From a checkpoint of a small model that answers yes/no questions on an image's attributes.
Model: 40-pixel images, encoder arch convnext_v2, encoder norm rmsnorm, fusion encoder norm rmsnorm, fusion encoder activation star_relu.
Data: trained on histories of elementary cellular automata, time running down, 22.6 epochs.
Rows from block 3 of the fusion encoder of a small model that answers yes/no questions on an image's attributes, named by matrix and row number. Rows with one number belong to one neuron. Each number is 128 + 24 x the weight over its row's rms, rounded and kept within 0 to 255. All counts start at 0. Numbers have three digits each. After the name is the row's rms in percent of the matrix's.
After each neuron's rows are labels from the 100 texts, of 14976, where the neuron reaches its highest value: "tokens" is the input token at the peak. Only what is clearly more common there than usual is listed. The data: histories of elementary cellular automata, time running down. In brackets: how many of the 100.
# fc1: MLP up (fusion_encoder.blocks.3.mlp.fc1.weight, 768x192), inputs 0-95
# fc2: MLP down (fusion_encoder.blocks.3.mlp.fc2.weight, 192x768, transposed), outputs 0-95

fc1.654 113:145119125091085172109109111112160079110105103062148124156120156144127118173086123152124121152118113143115097152151100105105109142124143142159127117143126091093134116133128116151142153096153163179095125135169113122123146101125064103107110152123143140143120124082158119115130136128158088102
fc2.654 103:135144187117135130111100148122121106134153133084126155089102107134081123094112087128141140096091072147126116125144145129114147096123154135142124113104140114086133148120097148118107107116104154158128127126138141156175160087153100116145122126123090071111151130143122147142146127092132142138
tokens: "111 turns on" (43); "dense start" (31); "011 turns on" (25)

fc1.333 086:122139198143113090158155103158142148132145089132109126121152113186114112123062105177137108140106084075149135120069100131173143106129111132103147095125109122108108127105104125108120111135128102174125109147113121135169141106125123106184168094117077142135086103140129137203134085146116132149
fc2.333 088:148152174123181136119127148129144085098127154160113122124155139132131162137112097128112117107130119143126146196159134087137114127133160138097130078112144139157154113146099101142133132140130163136117100111119179150097138127146106160119159114189176086184179142086116125133152154133155105142
tokens: "011 turns on" (78)

fc1.301 115:158151140119098089104143112125123120148136139162105142107115107118099132156127165144138143106146104145099123136101112127125104125115127153146111155124137078140129105147145105142132114127135144127123161113105099098093132070130137159163117143115095139142103135157126109090168117089121152113
fc2.301 109:132123144133178107092131147141090149120171153142114144114108175131139121108094087089120112132097100101153143126142122109154139164157135131134136096112171129137115165154137166119135151088122172115187161132131144109126131167125115134096089126078129096108188148086131131162113139128149144151
tokens: "001 turns on" (85)

fc1.382 104:119157123133075116117124127123128099096161121173157114129103099129126106144143110137129155160151132102156191115090102100159127102128100141121123109136157154128124120095148102108114159136111139116092125119121121127145097139122141114191119134101137165092130104088148146126141106130103155112
fc2.382 107:136145149102115100118124051144100106126116105131154153128133116154183163146104172142087145084138165134107141122107129132086136145112129113160140157116146116133101135088143104122126123157160148116135087102153100137154136147077139142137172127158145125116084122120123108116122160130146119152
tokens: "000 turns on" (68)

fc1.46 098:155118117157147130113110121140150120137099140094114124173140115094113123131145109104120103125134140155142135145138133144135154066130177105149153143116140136112128153155157131108105133155132128134117138130123158138122146112078159145093107140047083145100149128139119114094128136066093114149
fc2.46 103:144113130083108133174132148188114124128134170086091133109118077114105141081121109148131134136139103135095154148102147118132160152131135116148146120141102134124141129138124122097135141150123119139130145163143133121133142081171087111144137141114154121125098137134111136083159091137140160140
tokens: "101 turns on" (70); "010 turns on" (24)

fc1.643 083:131135154094135107083113136161104152105088112137117128163144095125141125164125128111101153114067149117135120104097100119104107145107128130121111123131131113142133098106110118153108163144159151124154114136159078109156144120180146107113149126103111116168106133108113146129141161147089174133
fc2.643 094:091134063161144127107129119072155150157154130124130163122100145134151155094131141147100122146148153140162135157133141103141149145122101111118125139150156140122147081164134168150166098183113134091107175140073137138115112120133124145170135165167099110112144129157119126119117118089128191134
tokens: "011 turns on" (43); "dense start" (29)

fc1.572 117:127133090155092137118097142149119108125108143153144097113150146126155153086168140154129123106084073156115114106111123099135167089106121151142113146100145167136143120157120111155165129185148100157156128087137076143118087158144090115055105116177106085130111089158161108135130160114144141087
fc2.572 116:102165079142102146107109126137144130155148137087153075080153188171111117126114133124110133146154098149129131159120132116100128147131122130088113126116141096166147121151099097136159137191106051071093114118157117129121113088112114123123085141169143123079130112168095121139171133073107138133
tokens: "101 turns on" (86)

fc1.345 089:127162116122129140177122096121089107160145095143151139103112122132154117147106118126102101110126114100055122102133131173103115107128143159143130113117147120130125096112162135096121122124114166143144174136174172132131127121153113123134129163069114114129133136139152148118136131129152138138
fc2.345 093:141120092132137093138079148085154128146153111121142110102117095090100146146122113135128139125136139121129093092137081124156083130147117100171114128084122157104107153137122142156107139153122160081150124065097085149111137161154109098136127086128114116106131099123109115180169158135115125107
tokens: "large cells" (97)

fc1.634 085:128110100135154153108118155153128138107089127110134105144111147144186143142137126138149119154129081116117115101127115134122089091137107136113101099096124131143147138126134150155138142100089141111143072168132151113166088110149139163111094108115122168162136132119133152113119181129099147119
fc2.634 094:129145120112119102107175110116108122174107141118159102120114107133105118145109146168081101093116150161139194117152155160137119162118134102122082159152126105136134139106100106133158177130155144125112127151131135143094144146147112125126163125122122122123156076143146148118155157110142149097
tokens: "011 turns on" (100)

fc1.441 070:116134111148108098103126143085114158125118105115113149134110143156125132109141161074150126109128134125129093097167125129116163166113132099065155132145131146113161122154163134104117083150128132133146113144158142121112163127164140115179155102138096123113159160114133086095120085155126182132
fc2.441 073:120136106185156119155110097166110102126129168055131153201117124150110101133151143149125160130141117105156110172089159125119126132145124135132130148133113070126091153118155133130152098180093133134101147142116143099136140092133109153122103152122137094169097115110129145147119137111069118146
tokens: "101 turns on" (100)

fc1.118 091:113129091144135167161112115131117121121082104100147103126092122141142110137131114152149125112139093145128137119125115175121116107094109135169111115128128107133152123149113110103149137111181154117198117180142095097105082129168148119127106114146129083161087102128161148100119129168110124130
fc2.118 097:103132142094134151100162119159124134144129153087133119141143105167120105142080095116156134115065147101152152158131117143139158149124090176131124136155112134124124171145125113110147093154094120168089153129131130104154137116116126133145122135111131168094155115144109116157133175146139125113
tokens: "111 turns on" (100)

fc1.444 100:136136157132151152130131133143092111118085128152064089113144168132154108141162173141109135158153108149138126140119109071142162089111098131075116139116115122118119155143097146160126163137084137112127101153153134105129140126156109145118090111125132135133107113142149139156158146163127123138
fc2.444 101:175130169109133152102144095147140076103159154119131158144124179128136154174137151159174136142139113144137138141106111153161127118152074098154129151138150147139053148167106145101151143102147120128134114158120095135143136087101143140111144128118121128126139125163139159143121157166145082132
tokens: "000 turns on" (84)

fc1.26 113:135113164173160129125131116164129113129141157139114124095097102100138135120110125146098111143141139116152089149136145076080140096135118113118134136144139130104145140170135125162121086096093187117179208096109166095168122102118157122135145093122128082159146138117128122115120121156118132120
fc2.26 105:141117090135129122084091136134152151134138121140127162109113114135121055072115137110113098146085152143080138115128106146156119131154108141112128090062108123137176123122134139123140155126148091122102100135116079126133150129141124110141152162131129123150079163117128077105102123102095121147
tokens: "110 turns on" (91)

fc1.215 096:131103085155142133131157106134128117161056121115092118157152188122061089143111157098126120143127148131137157105136151129160128178111082157075115115139123096107109166116141104123160115146134096100092090146095152123123199130110138134146137159156141113127119090122147140106166134085118100126
fc2.215 093:137115163078112130142108111137107137141144124086114138115157137102152123135120080141142126085123098115132161127128113141089111109139137140118162125125182143167128114142157163111108117163173118161100094153159133108176123154180118131085115115104089095121142162124084162103099113152137111132
tokens: "111 turns on" (100)

fc1.12 099:109090134150134159105181152160119145087138089093093121156124083099178100111103134114140125121138119112143151144154111122150156098154137117110145150060141128080143154136147086100098105167100104112130097115122126131090135117174160107158146133092100123111126133158154113133096086092172130147
fc2.12 098:120124147106084101130119108095144143126128154092165131103191140117156115086105141116127113092139155134110143113148127119111131110125116119146145199162090130174124120170119164132143149139141145142126138136118159142155127151142095135094108123109125104111130145153110145109162127084111131123
tokens: "100 turns on" (66); "001 turns on" (34)

fc1.603 116:092135136181116113123154126135078113128172136118116114141084113149123120121126128177182126163148123072100164136113140125129099148137102156077130082117119102109154094157128088075139142125086116136120121165121128132135144141132123170123132139087134150087147145124160143121147103130105171148
fc2.603 111:141105132104118131131132109140151160134073157117104134113118086128094110157091146132115143117136145161121100134119122136136140126126137097113104159139116120160117094079067109185093154164113157114125113139110146153144140104051112122094136111136092123133103140136118145135118112123143134130
tokens: "010 turns on" (29); "110 turns on" (27); "101 turns on" (21)

fc1.408 127:105078136150108115157071153107147132141146124100098122099092126165103118157169165127108117140136106125131118109092091149078120125110124125173128094125056181118126112116125126158128107141133090143163118130097179116126185140095125148145121145141123157168104125087138168116105129120128117094
fc2.408 110:114114133154132122200116140134132126142147148115124152101131126117132099106208155149084123099118119123119132106135121148077111148134157117139114126159135145141109132100111157179139128146119104157150130113079180118139170151130089143114112126133135169135159103080089161133124121136118099118
tokens: "sparse start" (100)

fc1.766 112:124134088167118152113102146137142183139167132127123138145119112116141118130131133127123140153110120090167113116103131124099052121084109063132168147161146100158086152153125136123150143105104106142135085120160139141142133176113112084171111123130131114148116115086131102119113099123130099080
fc2.766 097:119133120132157114109141153172142113173178154151133114142162125122129117139111143093154153147131094153149118144116123158132078144077129102105116134172149119149069104147117131149116138126129155118118083170127104098139098150132117161151110142103160127123110109122140127126105089127107111131
tokens: "dense start" (100)

fc1.665 113:085148149134092103112145156119155102114121150140107114119117098120122130129170124110170125112126122147090089154143114170092113130111137154142129132164091165116136114164152170118119115138092166134127110133172111108086089129170086127148173156123126139105184139097110139143121118130191101155
fc2.665 106:102102143127140167106115064128113112088101114135143109131127118151127133177087101131121102113078116068136109126091116121122095148108122093141153106152096122107154098208110134117131119126157108179144126130154105130143119127093124101117098170092109097131123123118184108177136127104145147125
tokens: "001 turns on" (93)

fc1.605 101:110127112148116115120137146124100098127113118079083114141149095121164170115084151092123141142085133120134151112094134127133063122124099152120126085146149115106063142110120123191118139156119142098097111128131113128126164131089132111101169121117111142157109113136144118149132104127129104134
fc2.605 100:141111109113104145147076101127112145113142131182141082121132149150145148132134149113153164126118113150125141148143148123127124153091128114143165162123148144156114147133152178127138107082122103173141138090129145165115083116105162147076121167097148168156130144116116085137145070150137152171
tokens: "000 turns on" (100)

fc1.492 083:108120169151061113124102128130064134112134114148075130094122113157115136150146084118144120146094103156137064141121126140109113087115133150108118098093127171127114124104116130111109139097069103099127082154119136139124144115113140136146069152111124209106142134108133141128120126111144112118
fc2.492 087:118107137094163145129095164142137135119168123139146128166086120136082164129112148140104116121162119130123111122099102130162121145136118134137094148117146088161101169145137111115135120130124101177132096105160124114125109157140146131139140112145094058168132143134107111153153142103159162115
tokens: "000 turns on" (51); "dense start" (33)

fc1.547 088:102077126143098127137111141115084144104140077104137130101150105131089093166156160126151154136155153145144208077139135087105142118109152099113118163118137123104167120090121132146138136145113108137136083124193137110144123131147166072135132136142115092148151106117074127133121104150134169135
fc2.547 097:178132116111131152140088133146116136092114091183134102100115177122136156115144125112129117095104103105162109137126135138081156113131122118136132130136126169112095112142167133101119157085119127172140130092084150128130113138116141134152078163174156125162100112118129097121133140098167148137
tokens: "011 turns on" (83)

fc1.198 092:089142116160151119133140141169110146164133128163097156139144118124137147140138092134148137082116107145154115135074139123134165101147109105110113157130181146143159112103132109143103113091123145089178117123128148167149130117144101125140135132170101117152091110107144145161164101146103148146
fc2.198 096:145139115132102111116096154129152136121147121115112120087126136168161122137130120134170142120177123086168121129143078129129125152123147121098136109129092135175109093135121132102149092095086172140117127112166102155127130141120145136125082109139140141102145129116083164175126172129112151124
tokens: "100 turns on" (67); "dense start" (24)

fc1.298 101:111144103130178097110112109132135133168157161092108124149111103134125116160111145123129112158114165133139146128142130144132125104134145136159150113140153120126133112142143113151102151145137138135130118115140118142126158106133120096119147128124078174107118133148156147142152138132140136115
fc2.298 104:117137135097126073150130139141128094112142151135106104111176122120131118158139109138125122159140141114168098086124093109140121149148178112170118113118137134126130116108159109116133164129093113143137123137111088132103187095150126145137113153124144157104129151185149126123146153126163117112
tokens: "111 turns on" (95)

fc1.105 084:121106157103086118115111131144144104151126134107162147120131102112130090074140156134108150144111128092129084089108118135138127114119118090094132131137153144155133159127069095131114110143143084117103116119150116161110137110175153144130110112142133142121149083132116116155127133107138093084
fc2.105 082:134157177114105135114118093147156172148114097133083162154155080149135114136142142129145120137135164116150146138158078170116118130121120144104099128118097113113143093159174104140144115130126116118121112150089113144136130141144091135111156132113130157102079132109131119128126160136112129147
tokens: "110 turns on" (63); "011 turns on" (37)

fc1.29 103:114115098107113116155126168159121092138136135119119127108148153130122115090144142129134134144129078145089111096072163139182137138096131111163132126106133085143110110150171083111134074120107127108109104157133144128138124058109086129126144129114116133111131164174103149140135137162070076130
fc2.29 105:117123116152126153140137122152120133148128148147160138117130109110153075124142147144142101086147103104119129074128054122216148118115166107076127135120104156112133124128103087115093116147135118107167100154160125150138114139092104112086160101149128143131139099121156133119119094118102158135
tokens: "011 turns on" (100)

fc1.645 110:128121120127111157091117173128148141171122151159109148125099098092114123136180117147077106104136118120164127094121152146091145139119115153097142114128146144152115166174118121146106186124123103140120099135159086085150129124165129131087123148075125150110142134152142118167100164101167130196
fc2.645 107:108100143114182122132153088141113076135131177142103137142133135136126099108082137121123118123139111183142133142138119106138137092118127134134133135135110132126125089127170135101077133127094133128127128075151106122130160183086140129115123153156156152160109149119149131109133099128124102126
tokens: "large cells" (56); "000 turns on" (26); "dense start" (13)

fc1.349 092:122139102152103081105130139140135140111088102156122124114088187131136151120088098152062109118118146104109110120121144142125120109123090114154095089086170151132149136096147104145131153097124153151100147147118109098159115183067131105149165134106149157101111128115143099077157130106159111084
fc2.349 098:082137128097116132134131099110130126195150138129124097138118136133111127116143120130144152158150149156097121128119136095095138133200126153130129167127118126115161175089139116126143136131146141087058149145136174139034079153168107146133077159107136105159097158094119148172117140114185137145
tokens: "010 turns on" (82)

fc1.690 099:157111132121125122137125119136124115174118136097121134137084139112128113139125143133116126173149097118131089136117140133108121142104107135124164119138162154149125138166086151100180143103111101133106154122108094138156113118130115124120135096171075143126137095097102139112154113120140110146
fc2.690 100:142128135102142095170141125102115111100142080102111167163130141126143082105150099126113136110136109121119130121122177106110101170147131145147083105076115104144123147094149123113145152135151116147140106144143158101140105150118149160152108163156158120148105141157092107131123147150104111125
tokens: "dense start" (69); "011 turns on" (27)

fc1.726 081:096133111165107139146124141102098158131142117144150129114164154150133134114128139165134112101135105140118133124151148112180155100120130160171157164129137122147164125164138179152137123157139115107134157102162063108130116122144099130151154136117170093144068116165114109091089117127163143142
fc2.726 094:141091163083129151085121126142122125113147164117116140129165140132109137145124107109139124136167122136071175124152150136159123076177149118159096107106121134128130093128133158142138122120139092137097110130138170120118142141121124079108106104143119107108161126103074138120150147158132091143
tokens: "101 turns on" (100)

fc1.437 085:134169129093134090117115153148091108113089135123151098114127129132131150133183095101159152136138098128127112129167149142119103137137136109133118103116143150153131087121171152093080121143151133123105127144110155110107182140137164104143139118179132147131141148153146140149128169117128133128
fc2.437 086:123137170115159135112132099132094146133067182109094108099088113139081149104090095115132141143111092113127109155100159158122098110096168127120142122159120130105107135144116105099125096167149107126148124131158117183118125144129120090164149128136129112076139125149100132114132091147097143140
tokens: "101 turns on" (88)

fc1.285 081:107092124128116142128128095119111169151129108147126149074125085147144162122163146110119164134127076088119110143079091117146091152104194158122165122103121194115138109124111106101150078162105150117153127124143132105101096133097126153131164177117133098133128125115129134159116109150115111151
fc2.285 090:129153166165116155125137108125190086105112129091100136138121160113112104137072128132148109121122135106142118141157136094147163161147147148153111150137134099159136135177134153158141189121160109101131137077122135150132140116162107118155126097126142151155159099104130140080121145134111141133
tokens: "101 turns on" (76); "000 turns on" (24)

fc1.721 115:125147167151147157140091111137193140166164152132153122178141140148088158153097135114118121173163183139154115183132124130132154149133125132092095151141122165131174114147117124128156167090119116122110098142122147149159128099107114094105127101151098106142121158130116122115119106180143107159
fc2.721 113:103131160093126142090102145158151124092117129138147077124135163165093124112139121075149126110117109114118140115167125138154124126150149102127163118123135112138083125106115093110115188112166124147151142158187129140176097178131138136129131178104160129162142152136105156161117129147107162113
tokens: "101 turns on" (94)

fc1.193 130:126156166161085172147132081136124138144118107172113152134165105127102117125181090138117113097120132073176133169110112081157114102145127149100123129136114120098085105118105122088149139083120110137137133108130140133123139157138166097139107112161128072165131123085124141145160121146130149146
fc2.193 106:121110136144133133130182123128128129123097157107130101130132139119107090152103100151126112132112101130154101134145166143113118103126101112081128093092115079100113102143118126098114138113144120125106125151134127180142168072165122149101105185138144120177135117103102102140157136143100158143
tokens: "001 turns on" (44); "large cells" (35)

fc1.265 082:107174074122149103116136111116147121140131091135170140138087089105124122082148119112187143115134135073092104129165107131128121103134109139120132095141122099143152144125054140140099111074151095134140121106151091123103143133106143138152112119087138118113170121143154160118112165135134165110
fc2.265 087:165075148092062131104066146163088145146112153099143153134129101136090127071122135112094106140103141142121142134144107114148131151146151120111154132117154140111103108160138134103079191125111140110103094139118113147166119111155158154122118144160102102128094135113139113140126107155113124180
tokens: "111 turns on" (100)

fc1.258 116:154118089165176128097089125099197124126125153181135140130112082142132117096132134105142143145176140146145114124189132140149158124114105105127156141147131159139136124171150139139150099112121099093143110115092105117153112119117093133112098164154118166127172133137138136096122154134111143132
fc2.258 119:114153169174131171083132145092125129135124088157128116145096123165094125102146147087107121109108150114141132101103112149143089116101110103106152178116112177187098132151129147149087102134132101127133114177177138133159135129131139128154106134145114121141110122139123143107129119122095130127
tokens: "dense start" (84)

fc1.325 112:134111155131124101133147156120134135119136158103130103101109126118140140132110135158103112132109142161138137129133138105157177166106138109132067196144125153154118146104129126146095142183104122145109140090196177138155123150129118126184150094102097121132127116137128094109151132168125121126
fc2.325 104:136109132119126128130139159136159134149149153113177131125136117110137109109141148120129081117134128137142134079133132157151121147129123126157126071121135102154130083090114157128115136113145142119128159128066086179149123151103135102102091126155131110131099118139110124136097120119152134151
tokens: "001 turns on" (90)

fc1.10 112:089060138130132137136152162147148133132108126164144132075108091097144127115138087111124151142122122076120117084104089150157174080148169117077115116151116139108129157125134133149119111138130111100159098142106095153181161140133145132134176131133156159113141120108118135131086149168116120154
fc2.10 107:131160044105128153175125100110143132107145100116160082114114104138119118143141141127138127093079137166096096177095129084113108131114131149103083087150114151119127111136147122147091100118122119159164082136131091126141162133116137117143136110145159144139107114141117131149125158148133142171
tokens: "sparse start" (99)

fc1.34 096:132153105107180127141125166147127153144160107109097094118117135134169103121121172143112090167141140116169126150119150117150146110145125089156122177159102110138113126111142127115137131142127137135126128105150139137145118157126147150128147105127137120130090087145177125133139117111131112145
fc2.34 101:099117163107125104091115133133154130074152137146185140112156138151108115166140091127125120111144132130149126096113143131085097146091105059091165153131144135087187116121114150121132139093105163103131118134147082100131114109112120129117105185155166136134110146139100127113147112124155138103
tokens: "dense start" (70); "101 turns on" (24)

fc1.367 094:130124147121130079124129145123097162156119107102143129110177169120134142128127132146154144116119209116154149132137096127169118128103086145161149142159132125162130141137114127160108110130137108179155123129135096139161140115136133126087115129131130127138099128097169124125126145132056146145
fc2.367 086:154146111117130113094133155150152141137151138172121107145097114117107154136174105115113118125131133143119069117149126106134152114129139122113147117136163108150165137143109132141125134139129120097119152155109149172137181157108158170089151150123166105112112163131110076128110167126129114126
tokens: "111 turns on" (100)

fc1.138 110:067159105131165165160128120093141138173136126133126142160102165152172126134119110113106138119121092142091127137134119129175164144115143142102110107085073102115130141145104105143134167160138126149115119116112106102098117129136106111131140084081159114096126149099122105169104123107125120116
fc2.138 107:141139143138146167126116153123133169088138129120134124103150110143086138156147120115060099133133184123083162135144144162155085080139103127132096136164138129137135135140119159168124084162173108128151146112095168142117104107161154138082131120134121078120084107129124071135125168131082125140
tokens: "101 turns on" (70)

fc1.663 101:084113174138123128112136132129123155103141165100116120089159107137118117126159133120157130134179138155183126132124133143111083133106128121135160180135135084124104103141138146144134072187130144137133136123130148160151141122157154115095118143122074142135101161121146101118135117131125143116
fc2.663 106:104134122159109098110145113142136130142094103138135142109140126130131099095103133152164140090128118108129101157133162107164190117164126130143122155160123146120127150127123117145122130172146172083105105121092077112151148109143110118116113130114120146101111135147132163115131127139129152127
tokens: "100 turns on" (93)

fc1.40 087:131117095090122128143163125096109132128169130138132101114147111141145103093145158128105093140083103136086140149118083101111100160120129104105142107124140145191118117134128129109141160137128138076120141180118123136136139113160165139140158186126134103113104137103115100177120153151095121148
fc2.40 094:119179137130103106151155071140107143143119109110141133124125155121134132129116101134101164098154116122134110138145138118133173169146106119130117129121130104105128159127159102177166098131141133111142120117109153135139079183099117159121107079131135166136134106116119147111090153141093160131
tokens: "100 turns on" (100)

fc1.201 091:124157139126117159171151095078165114130129137128092116125116129141128160122142119130110107106128138101125114106130127080157157111130093111180147131123143096167137110117151151133121153141102105075128131103102131090136108085178120133095104150139103082106099144114092129129122088127136105125
fc2.201 097:099144118140103147122148096111058117116192143133130148127132139119093104115138124133078093095127138139130160106150091080131140112149134140140110118165193135125122182152124146123146096097110081134124079073148136139126082137106149176145138132096146117104134134123127108114129086105090134110
tokens: "100 turns on" (57); "001 turns on" (43)